python train.py --n_mels=40 --beta1=0.95 --beta2=0.95
Rows from block 3 of a small multi-label audio tagger, named by matrix and row number. Rows with one number belong to one neuron. Each number is 500 + 40 x the weight over its row's rms, rounded and kept within 0 to 999. All counts start at 0. Numbers have three digits each.
After each neuron's rows are labels from the 100 clips, of 14848, where the neuron reaches its highest value: "top examples" is what is common among them. Only what is clearly more common there than usual is listed. The data: synthesised imitations of 52 everyday sounds, one a clip.
# fc1: first MLP up (model.blocks.3.ff1.fc1.weight, 768x128), inputs 0-127
# fc2: first MLP down (model.blocks.3.ff1.fc2.weight, 128x768, transposed), outputs 0-127

fc1.3:500462529526505507487540543499462525485506522465442467512466548449603543496510472528585507497517529524501477479538595489456477545424506525501466501510514485566486490458517508577582459452483466529471520495588550538501454532553566530467549475397519499457448480483532529515474543505470443529437479458535516491514479515496573501474482346526524467473501528537472545458522472480501510423502
fc2.3:560473487549549542523456531429448510478553485543497454501486506481490524502527498552484489499483535384534543444492547514513549480516525532582524427503477531462531482444563497566525493490518526453456541504505476515514573467578462496504480516526445483509495511504448535501523513419480394551476493489519499553448465534501533467424563447514512523448478479484465511458379574456550535504446
top examples: machines and effects; whoosh; muffled (low-pass)

fc1.474:538525452482473501482509534467516448469449483427398432463515498489488521477541518521530490495516458543480473517505446544539485484470482442502475448530502553531437570502527494535451510494484458588464520501498505462509506525537460452517515481409536568427462496480444476510507522505563467524572496464527561577540497410517506619501486458456520465556545518464436585474522502564516547533492
fc2.474:531545527464500426565481497550544474523551539495399495508527483459443473475522587492514490481535513592431442505506537465450495474548512498437494472542523442484424529513504439534531489429486448458535480455418533482491556552535537451487533511458476510408455527482583567545513580517517540480485484485535450471462531510526489479515488477440522514523526423492478535497500492513582503559495
top examples: machines and effects; car passing; sound: explosion

fc1.240:493548522427475500492462499584519461460509506507496450519470608477506480640509519461508572460479497481570448566557500538494378526535541551533508456485498476549513487513471468499554467467439513454515538478510485462501426446522520519451567466481513508470531498493487437484502450504563486597473538443531511511577540480520513530510481542455523497451483481450496482477485560555510487467529
fc2.240:535504478520455504494490498579538502491524533503496459535525496561493457585532469535464544457533526517414488568576496499500497491518509559455570467458498555520521541584491517548462470504533529468492481545438456515530454544452479459509492493563522440517484459439485462461528510411448498496516566569466462452475470419573480554507523441539516547481417439423477520532509433466529516490494
top examples: music; melody

fc1.246:489479492511470445514466510517469501472542460511459470541484529510498473589497465450456520392563496511506553547525482506543409458468525579492475481484538454552484520486491511588548513506474562489520464481470490500522474488557538490504598554447561475484458473411431478486454444512527459520435550476490554541515511497552437520545503518485494528509526477604550465432458526576468517529531
fc2.246:500479484472470513541495524553452479518515405511539453462514516529472502455572475479529468519478578509483514511470571524484488490530526418474527421478519476507480516492449528472449401548500484449599422519464456501493506553484522495532495466462487545428556490488515508481542546503486505485574474513465562443501495526538486477425514525460483440549494484526374593501562570503521502518562
top examples: thin (high-pass); pink noise; rumble

fc1.499:447423506515466508528479504499512473560499518528479517459460496535528489570470417443493580532555519523537488484459481469558504476564533522498493447452461537478464599565493548521475479514475455466453494522568536453487485551502467473631559464512541469483535521530488415494514497469467456558444469432550504516461526422457473476476495465501550501449509528565496552587525484522448509472484
fc2.499:445518522489462503527508511453494530514521492559470425446477540514528481564489535465495570534500555463524466518432505426484491479569474561511561520527486599448502522497556553547541516529449496458437512470490527507537479580485520483489491455600471440522521496544537451532498451483438399460483493492518465519492496388514496491431551507490506468432493472502565412480493494504520556454484
top examples: crickets; animals; white noise

fc1.713:506517480490481550459485467493508451516440455503493488443506577507506537497542432494499552460476528578518505516497534496557462484426450473532544501545558453460504426442517523537518502540538499542537546435459549503520460393469546496516533516514499524440424460486499417515573507427473486521560536484496529430526481456518468464481511501446557463548537521553452536562527559531426530444541
fc2.713:549532473486527520421503545473488483509463499457519480511460513494521518523467400502566514453417535535572492455478531467544513511480550464538495548465536479484506493434438504577522546509533442624419556479506519494479497446489418549491488510539526565475435523462498528495460475505505489544536462511442541569470508529503507525431472561473555489504462490530521554478556554571446481448453
top examples: people; crying baby

fc1.559:481536490445544539487491429531617540466456507505500473532519491530545507544550456513535473420483494539433534487496506557527450521490536531532387514465492583592486472581496547493537450510454462485475545527493556453465526549451472476484497442494544486522473482526429448488531520450509500579465471503535467501516622462537512488490479483453448489493525482535510562494514448494483432517467
fc2.559:505550569510514506554471545500586500479499507487527512475533507481462445566525496488520501464493485472516575511476486422423485504593563512445498517533465463495431486559543531517579465562502539426507488576477528462507531514456515445459425454562435444457567542473498474453483482431479460506480515520470571450471516453503470509468551468459526526491527469498477555530497460556518590522444
top examples: reverberation; text has "reverberant"; people; chatter

fc1.754:525598426478507486482504475478496450516414534429519483502458596435566524469437525499533500526485528511499503581449533484472480475492548462483502511526418507529428495545452550589489520440522545485507511483481556472581485492532535456577463489474495558539463433486516484515489469499496502594473469504527546548492498471537534519546469505513559459502488537499468554452472478541404508429478
fc2.754:510576493480512515513469453477509493547502532509533517464507537447511516533469539502499466390499563491473484521478518551483519554527531592469522464493461535447520479439484501485562537452527477465510511453494459488556499455557498421531470436533415525515594481593534489483476562563537475533509475522485521454477434484498434442431504508501508512489504536498414507472410499502588589504473
top examples: zipper; household

fc1.27:522455459510483424437556529518620426503463563520538471497430517490528516553453478494486474522480466579541523482477459572557548421507537493514461547494481507490513490514486503492446515460477502457522511486527462446498532464489523537588494497432512514534490502448491499455488406488494557556493492475546505531530535491543498523556416546524541420487452548543433562487510471562493560464551
fc2.27:444505465459490517492530488541525510492552531543488438493484439466560509465449426489547502543494521510513528494518451516476594516549533476526543558542474531446500488546468566472497536445607447429491447470482528485457543553504567440533468540485482416491450447518501479514560433464497541537423449512536503564494484441503411511521478496507502515482475540503560492476478470515570592460508
top examples: machines and effects; hammering; reverberation; text has "reverberant"

fc1.658:491567551531507385479505622473476451488478546504535537454507498451515470488424463540514481489472437546542514498533549509526568533465465458449463531494527500579483523478498477572497552467433517514434655505557567501598469479474501507548524480483532536455480532507472497429521478554496458480509532458505554518530473495519501467493455510499498509495477494503456481537517439527460525500466
fc2.658:462503583573533466521493541523442573496468470516539502534540488495530484487476499445528517403428520524475535440560479591531481548473519474486561491540542514451556473497537548482448505469501519426491535491499511500506466537486459474553478522583525492504488457508457457494562534528476459408439526494461478480511408432593517454483473441531470493514481511459508433529495449519534460577458
top examples: signals; car horn

fc1.748:530524444481559456544482505537593445500468575461550504517458499523538500479482462455469489508464516508495568513598442527569479522515518508483431479487433499593504477612408534526544484459497472420505496556558515503515476542492514450501525478503602522456459515445455482488466494485550529524533465488435488529526474481459499493604538453521514451482554496479516576517510472496499510527502
fc2.748:456521478481503487542465446535555587457497488511492480479466551543450491450570505472441522532464520529506504541585462490462517485498524489521584515530458428504514454571533490538590473507517548485526454527440549535473575484434543481404457488485501496496519431513522532514559531427502507463479536440568443465565489477457497497534499549459417517473487453545472470513475437563545527526484
top examples: reverberation; text has "room"; text has "reverberant"; text has "noise"

fc1.609:461532488545411455549504516491505460487500558482544519520520485395489452489480453506485467516544450489519523528523560493497437503451569494466457515515454581598460415503495508495479511434507444515448535549505550534495423530510517500537518511485500484505493523491507495504498442491500438539482530556524528513506570525490613473620464475509517524542529580479439451520402468481481517470474
fc2.609:533477444495575525451508538544518496516465496434499522508547484432549441468445420549563501544495531518503483457493534483567511496505492457553559569483513557448458478502431482555547481462519531536470551498510549553530490541460504438479512447543561471496554460477495542550468418448512455559477514539556498511397493499482547479519433519584542487445472457522499481459460514508510541450437
top examples: machines and effects; electric buzz

fc1.374:494577509477489467551485511471507434509523494508521536480503495456568513454478500462544429430492492472503539490457507512508508485466472458512477478389420453578523499507444505544513529538508511452519515572484489428496519563588503523516461491454512554460552441540419496547455584558538588450535531509496478496589452403506467533539489473437492529558519510500496456514467513516460518537507
fc2.374:521530459521540548483487448459478462444519514603491454441520581555548522504499491505537486468557405388523556489509472496504529465516468527569530526416480513529617497533500488472452460493481491516477497581499438453481561495519539529483559461542481482516558472513426560457473530505514485476500499479522505557539504454525484441460436477540508562465426531453545465507477498488461521490525
top examples: white noise

fc1.120:497501497524513504534527488526510470507509530493432466436450555484576477483489519498531430480492531512440490472540568550493406474464480479433522572494518498515493490567436525464467472455525594496460463540468523492521422508503491440550509506450530536422537520516532518455581526523577544487480490458422469504599492507537573484526530471500551447492530524432500422476471504492452414484527
fc2.120:473535511572472527481545478437551539452523582513483478450484464490535565564482550491476577554546425419493405497526535525534551520512442488432509487446545532513555571467487532498497522471478520505449497529558450468547522534443511467511455532530619564486474534528415498443493506506500434530525484485470519493459488442496482472531471504497476483459533580505533505465475470523483498506419
top examples: signals; beeping; clipping; text has "clipped"

fc1.297:410536496507482411554485490587625511471449511505439537456521515473447454592508514493490543528524456569522513483496492568568459522506602515490530498527524452495478561470416495472534490501470474455457524515537530472498407540481505506461511514511470484525456523442459498481518450527572487514482534473450514494491502531518552507511436542448575507563507506463496494507488554534532572446487
fc2.297:499486438514468532460495492511492480435502521473573453570493527546502519531424487534501471539550436522480505533533514467542566460520478529519484510470438474603516475578510530524477478507529462470470409607523505547475541532457569550491466511579560456507439450519479549488495538418467546517459470527530462499479532411511451459514487476549452538503447463509505452511496456519448563504449
top examples: reverberation; text has "reverberant"; electric buzz

fc1.506:513566498499477503481532551533513469469468535494502485496483546447488438580432412529569516420449487455554518517540516534489507534545533487550490534443417495563505525525472478507493447484474475450464553467509484442484461485583511438526553517512519496472539522482481433527493447517521462625457479517491518544571486482490516538572430553437594477512485493571472475509500522520481523441516
fc2.506:508509470504514552462484584512521556528499519500437469496509454500545503505486466549505518452557561430431459499531540476579517539517491574516496518510573583538608556468454516526482520448500528549411571464500500482492429489471426449446447473555517521521552473519476411421522457492511480538496438522470494512523484430472530532513509434546557515460480517463537510474499481481543501455497
top examples: music; melody

fc1.701:465493459520471497470525527481574511539467553492504462470418507494528451474496458530533488487525436511526475528460493543467527505562503589464470515418452509582469530528478516528473478482459534496431569550494500450569499447537532389500498459501526537440521430526463438492522458514529560523480498519492532507575565467518502524532442505519552401414459574525517527509454512501483549462552
fc2.701:481466426525482547485469560551424512546514489493513449544518453502566562563525432504455520477454522528489537511529514440520515536508524526525529535543437546468529468516524539448447523553554483485523516532451519519445502503475408501565452552577430500457496501515504409454474446439445507472451509559539489507545519448505460499498514488563464447521505456567523528474477580517494476432571
top examples: muffled (low-pass); white noise

fc1.710:458543522493529467469500464490555479546467505489522534546500523442489441525501527468502529459483483418571443552535429597512498511518501500489535471507534500494486455570469535479520439495457587501447609463555465486601481488517530506518616481423553454439524471514486479487529533493496466496532534407524541488567521509570486488534497497468477477411516478458494505504493450495478568513500
fc2.710:512571504453496533489487472489446534521498432498483477515496484526498537481521527486469511557474619571479577556538511468429522455465508488458577475548505432502491470523472486469389450551548508473533463549504503525445473512433547554515491498521528528484501521494575484440469588494441515436434505473481539487538441532587504508479530561547479531561483477450436500504546538530539496461500
top examples: thin (high-pass)

fc1.762:477496484456487488435421545578549473576490557503479499512455495424490499486575447454548468476564468503469483501448546549494527559442482532530422510455508484598501530512457500516486463489448514534493549480549509502454485516519557511469445505489578560459457549484524469493537483499502509513482535458506554511519482498471483497580458547480545534500547570483516572487404516497413521471595
fc2.762:528526486506463454552473535471463435513502432517503519499473475485547534451512541398435478590508489494543507445497475431489562485463462523501498582564474405490548421461484459553533523512474489532532476495495547488487554529486492542497523532455476473467522551575507547491466449540524528556497472489538490419488510491457453498478533498524402577587549544559557522486536504471495469522548
top examples: white noise

fc1.351:443558547474436528533539497499536559498417513492507428458464514514522479491486478536564603456504500448455516537462447547458444496529483511466574484531448511480554451500424525506587479557488465460430507509519449517574497491615482487513529440475484459530573501478490483496559521489588476544548486511496472561555511489495468511529478494504468400512508513498487501534503434480530542453514
fc2.351:463494471516538580538562543521411488523416396538508495499454449518542497475510465564513466447422474473468539530476543538530530528518488499492515396423509428494516553508477535529425486538437489488510473467493447516510607526504498525504525520490522552506542537469496521496431572538536469527521519459521515478546533502419451486563470465528461537522539551514482493556448479485439518536527
top examples: people; chatter; rumble

fc1.259:520490503453517451464604500574556469484505549462494520509391513503501434544517507595511511509460469478466521544436509544489505515443463511458495557491550486543458504453447504510517479465554518441502570505500497580477418526497486473518463497507481591496519425446513482522499527471559469525571476469470563499520521540512508520480423488468498468525586501536506483452504401506459474415514
fc2.259:429481469479482531507622453486464491450446577499545519515446433549508507471447584492506565560527432468564481483493439514552499548549494497505495500533479450474520495498480480474519458522430455466537454510491473475460506556514547468500529522550486477520538506497405501514530501520474495594480495475448521545419483531430452501432455497416532489487437487534504543487541573486489472522561
top examples: muffled (low-pass)

fc1.153:494475501498518537446489497444578483512418484389487478498483501512557501514471537482513475443447439471480442538522464544590470537449454473492427548494564545542505554474504510620542504477466470514460463473572484571548495431523486532486552516485519444507501523479449449430514535529530497503523486534518478495513527533505421494549508534517463520429481489565575512549484421555492502506478
fc2.153:483524529473530520565464454484501507500538443512529515550495523526503503490413559448450485457537520479453485527526432515545428533524419552539530504505543515462509520543521541435479475537566555504445584496511496503436511492485465542542468542562510455505561555506497437413494568467531471464491482524479503502541496496497496431496535504510458517457492435410513444520412569577466476505418
top examples: clipping; text has "clipped"; white noise

fc1.271:484568460506438434503496531547605498479467546472486540532491561492589494482485535507515521519530500579541521500468525449500468493525531593501536581480529466506445493526449528494504451458517497441465497546590572557550517571481534500487536445522520472499486481429462448501492460470507501517525457373478477497453542420465479471451525498474540464519518470545564507521496530481470506419504
fc2.271:512441468611508448452461467517534550510507513424458556487563547506533499475491462514460502494514451510466468477498539467523530510545530507523523465452479550523509440474537471528544491472561531492453496558526538562542533547464421452410517468567510514503522438511513487459515449439440455467525446510562480550538498401456511507508501460514502489490459533630483499517548527531528527468432
top examples: clock ticking; household

fc1.385:460472496441444452436474503459478485474448518510574411479484553439487524525525522504477478442467521519504383504453501423508541492510465512484598439444500497473457502480492501540546504502495453563498526522551443454487473472578510454493490491509515518511487491444450516500656488482540487521492458475497504551498539384515478479474465436544493461521458532541496552538481471544536503483519
fc2.385:514525561502461514485531501508473539520448493533505460431574462459460491494480472501596418432461503475462515476498555599472431610492543481529413499499509494479474551521458498479514458468467520548452519405493447431481445491543548496500516568443546499474510580524534484509505551535520485500563484494465495484516465520448466488531534557450525491524505512484555433442498548492489466573461
top examples: clipping; text has "clipped"

fc1.441:490543501409460450512465517526475485520457478474482469434511596516586511472457507540517499489505539587455490528489476463505412486540572478510545544529507489480471519516478549599463495503508491533564530506402573420516452478529451467553520402430462522506519462499542449553475484491512513521496529455486487527527535470506561564455506474459496446484560482454545558482480534510439499467525
fc2.441:459585479429413473478454454485500461534504476471480484565492533507545460475418569480525445499544528580477523515456553441480533519514576486509513450521474515512461523499463551556513514502448463456545492519486561536539495512522470429591461434491475549553489452498532484554538519537482477541465446486523457630491450505462489504459507525535514488519456507463533546439486559513428499463490
top examples: zipper; household

fc1.137:520460492458470422509559560503537426474500480545504441482516499422518428467533500522482501543527439517526424492466435527557463514509465463509446477530540432497414541473520499521495545474485519483469469492541505469541521496505499512508572544489505531514505513480404463478491539544503492546616582542516492505497618532465450516542493529471476468445497502510511601578480461569480492529507
fc2.137:517458480461476558463482524524507527542511524503487426487503499488540502483549522503512499472509481465448486423521499488527542460434451536596556551555485571435490550503565559517562544436570477540445503514485530542536515508442454500586445456574518523497480445512496492430529474478509480481464432547541418588523486433512468467488429516576456505525513476461501511489454510520525493445442
top examples: door slam; household

fc1.224:485508547510408409496556479501527534490521524503481504509483502519517503545513519453445437461616444587547511499513504392478499529514549597483514539509506506496438502493504530431477534454542437509473500503553506449545469462574467473534546461492492530480477548437462539509584420504504546559550478438464500481527554501499470435547490457581467507518480500476464504457502528477497552474496
fc2.224:540468454406544549514589505478495532491477483490536482503430494491472546440420498540486489536440500456402492519452480551490467528500506511489506457491424508479499475532512512610486524450420507523485528476482522480428507542545547517464536534522485421531548541521528541637474563479456523523494471548474501539547491485487484502509476481436544452471497591514536544483485501474431479528497
top examples: muffled (low-pass); white noise

fc1.515:513502534489485432545462565552579488562494551485491468429504519456455506628517508520529533448477489518456473504523532561509503495444489494516464527477495559554477534460432561483530474478453474489507582468513507477528411524550475472468525502430485511457528485416474469482425481487547484476501524490485534519510485430523600496533417515482596432524474572498510508501466506526492491497571
fc2.515:535476537528533560506513540446441494439544509491510526499567476522517507508504453452527597449545474514522556443452521535543580535575522425550480515510541530479488463439470492560512489479529476426484501483573507474475546502473497513436459491538474486491494533532466493498526543517433435487507463525538526477451472517478460443565448550582572574469470447529447491448488465459505539495402
top examples: music; helicopter

fc1.507:494493445466423565493506490528521567488469512468423539550503482491567537546520488479529437470480502467505519547466489470537401537528492530476424505477470505498505452614484551541506443489427524514507521514443494550548441503486435492548554455477498502516539559518397438427518549520511524495452477494561444511479514565462491448539473531537458514558570565534513534484458455484477530508489
fc2.507:546444514425503492524482574533500535477532499502522554527489539434524473554477501575506470474490510488473580426443528440464456443544510556556460518540515568500555519481467531527513476503396549563443551554499523496484492516446429477459478461577438471492538503492587430435471467482503487508486483520498449518511530509475537475462507448532530508483539591539515513503492493522527486389483
top examples: people; chatter; pink noise

fc1.55:534508443521511511457580536543494553478498553445532448366537476513475489563462508517449474476461504509471540496493582484537553449450502448537451475466513459599509498432514489580466525464471461516425479531618546416487494503511423489495451547515492525518516528488477479426528499415559505528538475507531520533489456482498509443473513451492502542494557497556473531487487497520481501496482
fc2.55:435507503503492549500450449485500507455485431494507483515485497546584624453542519512525525571485485555510535490572415493543475498430546468522528461544528585409531522525567536470399458501534489497490459525511535495444522474482484612518501477493494506453427499514457494497490541551419531509474527489417535454528487487556505526463447541512503509502470531493432489528482480523507464543489
top examples: muffled (low-pass); rumble

fc1.304:451489556519498492460489506468539471466475547460484489431474509434446502546501528562523505495503535536545487555525584499577521515513602464526499530526467498508495508529496547499510474528494423415507499458476448513443429524456494464508477479512493501498559552523484457492540498477537444604524590489419581505521505381529509584486439489450543477499514470515431481522510548463518519461528
fc2.304:451463434535435470576468462502534410569523543515482491497460486495478543586458455498473526563549463511510467483466505556523527483516464542559481517493427552515513532479446562507555541518495367471482461494499436496512501608461518533435433461523520490522544473453498500494514519541522452495464520518540515509480566441494431477499420502507513527538485445547530515537548510496486503577487
top examples: crying baby; people

fc1.186:495461439450534443458526582466508431552480488519465474447436534455525480479433524497534495519473431496542517490449493501557508518504446484510539585517522545479425533482497513481508447491482559484506515488476553415516499556493494493500472525472538484477477434499456458495496527562538487547458626511482488456507554475520478479621506537463544496472456519573450505586489502598492529516500
fc2.186:485429507456517522458548554520500516479596534468488463502491472468522482486535559585542507549470464482478526413450494469518561476466520505512547573562471563450497544472549510544507532444481416431503497490471500525546478546492490470539511457574486549494558460524509462456510444498481484457422527547498516546504488483503425491471495461579529447510447484539461504542467509421591573473516
top examples: door slam; household

fc1.450:494560435475460451488548547518612511489463549454521534515392573476580530478453513588554497513533506520546482511489485507478507444499448542504512525489521482506468500481503481565543480474496527454476493514586570504541485521498592452491547480511504456480481506467440433475537492503511452508558480355460532499480526452485484497459521516443534480517507526530553492559518545488475468423516
fc2.450:548422522556478439488437522525514502515542528438463551527556571481486510496550506498427477474485504545431474521462590417483502485528509525521519461460492499547456472439511486504532469480518527519505483539495532584520559529450415474412487440554447524510516452493553492441480478471493483463542437564557454553547493425467547476502523484523522504552478492584479510491525561560548490495452
top examples: clock ticking; household

fc1.626:475559534522505474533465531462497457441498491484480484488455529483533469511463531511531530499490403471451549505535560470490434486477556534527505504444448483563549610465480497559504518467498453518437497487526569457473500486633482501539466532511512487508474511491518484424480495503526479502469486487404527492551530476546488551572395465505633509588509500492510519548491487488482522463474
fc2.626:535538521484551608487487513479490647554427471535489493416494466447533488479504506497492549436438462439515476486474523518463522561524530530487539501499460482413548563466496499491538491511522526456510544516512490486522509485505435472450501520500500519535583480517495492460494472515518573540437478431523469490504475490482466497483563362531499496449548503516562487503452445525580513467523
top examples: machines and effects; vacuum cleaner

fc1.443:450469422486468519460464472540507470495503486537460490427533455459544538480562553509493474590491419478531446522444504533527478487502508570483470474474514452558510473538504493471535483464451500414542518564471529567517491543493488467437587426493519510508520510538395483407492502508498510526520640481527543502452521487491531529498509483561546477481534567543501543540500554515466541516522
fc2.443:433517435441547567442566484508479531507519472551493489493523511464543497466444470542561484528492547500493606442458549471505448541483586571506559546573567557450561489510521557465428502480448485527464525491446488517501396468503492511534486412541497445521517539469546457419471486503508467469504522480504507534458465498507535459476487488538489484457554528485499489478487517451515545434558
top examples: white noise; nature

fc1.98:437511526554530515457492497567529480516421481409523502529512490438499428546521508452504599459535495510484523484501491535517474509460520472462552550510513479467498503508452520540489488427503556548521529462506486444479396468483511491520492508490583507492515381450499478443591521537624469492476543475460534452545480508521502478504449522474566514498513499473495486449498496547466565404526
fc2.98:542480482530484496562435477502454503507450480487543465486514517498489472475479496410428466520504498518556547457453471493537524497503491499550455478558526407524543430504522440486520504496520498480539494529481458532431541563506534504490497583594493521503518559516456569493550534502452461477561427506546536494459489502404540520529424544468490538524417462507471510495626567522488452483466
top examples: white noise; muffled (low-pass); rumble

fc1.380:536510508456515519502581501587552468456551543474510511514393518505480440509482487599543469524470508456420510543433511530491483498459446510438461527490560483548446481455440489529510437435557530434480538510484497574507464537491506459536477493477490544497530417429507492546517543435530477512535490512491523433498543527490533464538400493453514460542594499508506522454509459505494457466484
fc2.380:444516476479508487494626445481478472453409573493528525484445466524501494491453596501523610513505441477552497519536463534519509561529496500469534518551469461476503549493474495509517474499430457495560464510511450428507489495510594490467554528505497448518530511463436504488510509535488470591460548453435508505425520525459411509476458459425532495437480507524507520483496508506497525499583
top examples: muffled (low-pass); mains hum

fc1.202:476491529425487463514493479540501484483438496484445455540378502484515446558511526494479497459502500561570514499409482531467528487549511494412560520532512489501450524462517515555468449468423493508527526511507510507533480470475494486516574545395568529514534455467460538416471500527577471502495550493452548483554483537525504483434446600459502503461537489505482493587509550566477502506512
fc2.202:500547450494461525485479486459521486487473414477509452537467486427487489454523488468485515479545556521554557477488505544509544506454519536500497530505540389524507542573447468539450433554479550490525489612482488512491500577435562513531503477492529507534501501501506547441475573414396477580500485473512541483476494529484493586460440437533485554495460518460552526491532512503517502441561
top examples: thin (high-pass); white noise; pink noise

fc1.541:448531482433497529519552478527542494543512516493448463466473541435526535496531485521548476518509491509540470583501485485622502478451498509422510489508455516561444515494418549518474454493492487483443511534510488461503469473510473485533466522422516588459508433383480480489413516488610571528507491497506528540543533510590569504508486467477499443563502539506479500538446474563480509499517
fc2.541:555478527498490477499402518530504444541486438488508550452487425498512499479520524454516479498445515511444558479433524540484569513503519444495463457531452513590525490476462489502441432515460506485499498449540437460481549562514570517571502524473467523483479525526541434541507490532511585468484464564496486402554445471516477489585525465526522526512561453514556479476442597480494518562530
top examples: thin (high-pass); text has "quiet"; white noise

fc1.712:458538501499516457474526485516528464546492509477526525418523475515480476502477489541503566570446482462522518623509471450466499469489451583436417520458486542583419441458482472519466581441519473544540531542501496526458484502545439492549568471490520465414517471459478520535467464502495494502465549528542580536478549465485565454505463436486523539478561510509487434481486465562509475532496
fc2.712:503416482456499539510504509527477557584489516492518443497479435477485451553537525476445516526478520496476499480465483442509488465498499516528565506539440546479511515480524566508574512505562520453484509553525468548457519569493493393487432510564505499517470459507526526485502402425559555490453453519482464530420454497568439504487525460571588531472468433488502536449491524451510557488562
top examples: machines and effects; engine; electric buzz

fc1.388:504580426443535510469479568535505454464428485489467474457430526515575517562468481494483515493531527557569521477531511553498494531491501455538504512485473561508458492524492504592500566500400486474524457555550531462484466544474530466475440490449573470519482486442518459463481512514505560499516460402563464521508574467490498530518481526515483453473455481516503602562534435525431517465480
fc2.388:513560488445474490495456500492525540481520529506515449498518471524509431563484501536449495514553483479474463550497527497518573465568410556548519449522517554505450551533529563523578522448497565551466520520485524478526489478527527381455386578486488511537466484457485476511467492478554452558499449544530480549473524429478454496577521545507495487449475469463593454451498510460496513475467
top examples: fire crackling; nature

fc1.287:507577443396525546536555487489501503486520524510517512505335506519498501503405512557530623500524509462539490533506467526456572486498457512443481537527534535529491553544504502572557409476454528451453531474557551441479486454507520494499512509479482500451504504454492505478456533562530466527484501515459564426484486530499483501476523534482492508474542489493579474453478433530501480494480
fc2.287:516490518479434460500598499509488447472489601497497454538467544513502518503520503587477415482494553565488506526503573550483507501517513488491518456499534515470473438456472508451434550505453510526492468527467475480528469538525495472514546506493451502524551456461551528539523549392468566512499445432465509514508526526516543431453452460486556427491497533494480508517542505450487357457562
top examples: muffled (low-pass)

fc1.529:516552441396517510481473549539494518520442467467494532493466515488551481513481413476541494460558542586491524485505549501480470491438536475520501554539508527507451485498495496570526543514395509551535530512525568513519393516487513510464494489350524493508495467426543454530488507494503510484477473435480490492557512479495509534513483534488500389566519499585523507489533505491440475442542
fc2.529:483537442471457546482478470419490515498511457548504514521482478545555530477496454494461459488525519430542518487509493534482620507518504508549567478531495556430483512491504576550557521490535514523493525536501542515534519509558429448497400573442528451542478471466445480525516450455494497592434454557560456591471481453489480489528513550575482467474444485492517507436447522482462530503482
top examples: fire crackling; nature

fc1.94:423473537501471488482520504479538469530475535490413516516476558488551473532481479512573535502574525527458493495479553481565409445510550526481448466404493506525482600507460598479493509449428475484435517539555536486449435521490501481597514411518471501456508555540519445516482539500514450476579487431513495483499500446481535510467461463505558517546537486498530546534491485517460527451485
fc2.94:502452578504422476543522515477514509524511494494457404515450511492457429617522536457493522507516527471470474483435539446483501473567523538504525463476432537505482579433484523532536522507432491467454537543445493481468455536530465436462482451636501480517515526479493506549538490489519434482504488494518492563450479477499410556463514543471519523502480492496529456522434555548516570504457
top examples: crickets; animals

fc1.127:464499538481521436450549508483479504518465557426480480446461552484524476559508490547506457397469475559505494500500530484537472515439430515519508482458423509454478524509486544549550497508500543553492575444507541494506502459519531484526491574524512556510572494467492495545590474408474491582548508467496505403484504442452488531498413527490550467516514514514514513489503533472373545459471
fc2.127:548488463501473582455531526472431483592443519532547475461438468510538435502527465496453515552443468466525530541411488496526520525515533469549466442561493447457527515478478556521471471535450481619498510415490505508527523558438477549495453524503485526479536534488518452458462469564510461475508543562478528559458443536477454528433501520455492526515577520512482556488445528489481483476571
top examples: muffled (low-pass); rumble; pink noise

fc1.484:477546505457507538497513466553508480431544550483501427478483642489503463587459492549574492490497462564582523531556522503495499537549549537544499484503528451554542471510494474485497473502469528453513510458476495448461494478508546526486484516505577580442497448476462468455477431524479516531480520513460469514554478529497609547511476485396555474450452479537540457498493476532496448448542
fc2.484:494503466492524614513502505526519486532498523425553423502515485501488454575475502551501517475523515504521461479603554512501520543556525567479526449484392508488533507448518531536553510479511445465488544546484537496475510529539461447414441534567539528512523501466483491454505461490493562541416484536460460485452459464518513486409483421455582504506487486543548485508470431484528540436527
top examples: music; drum roll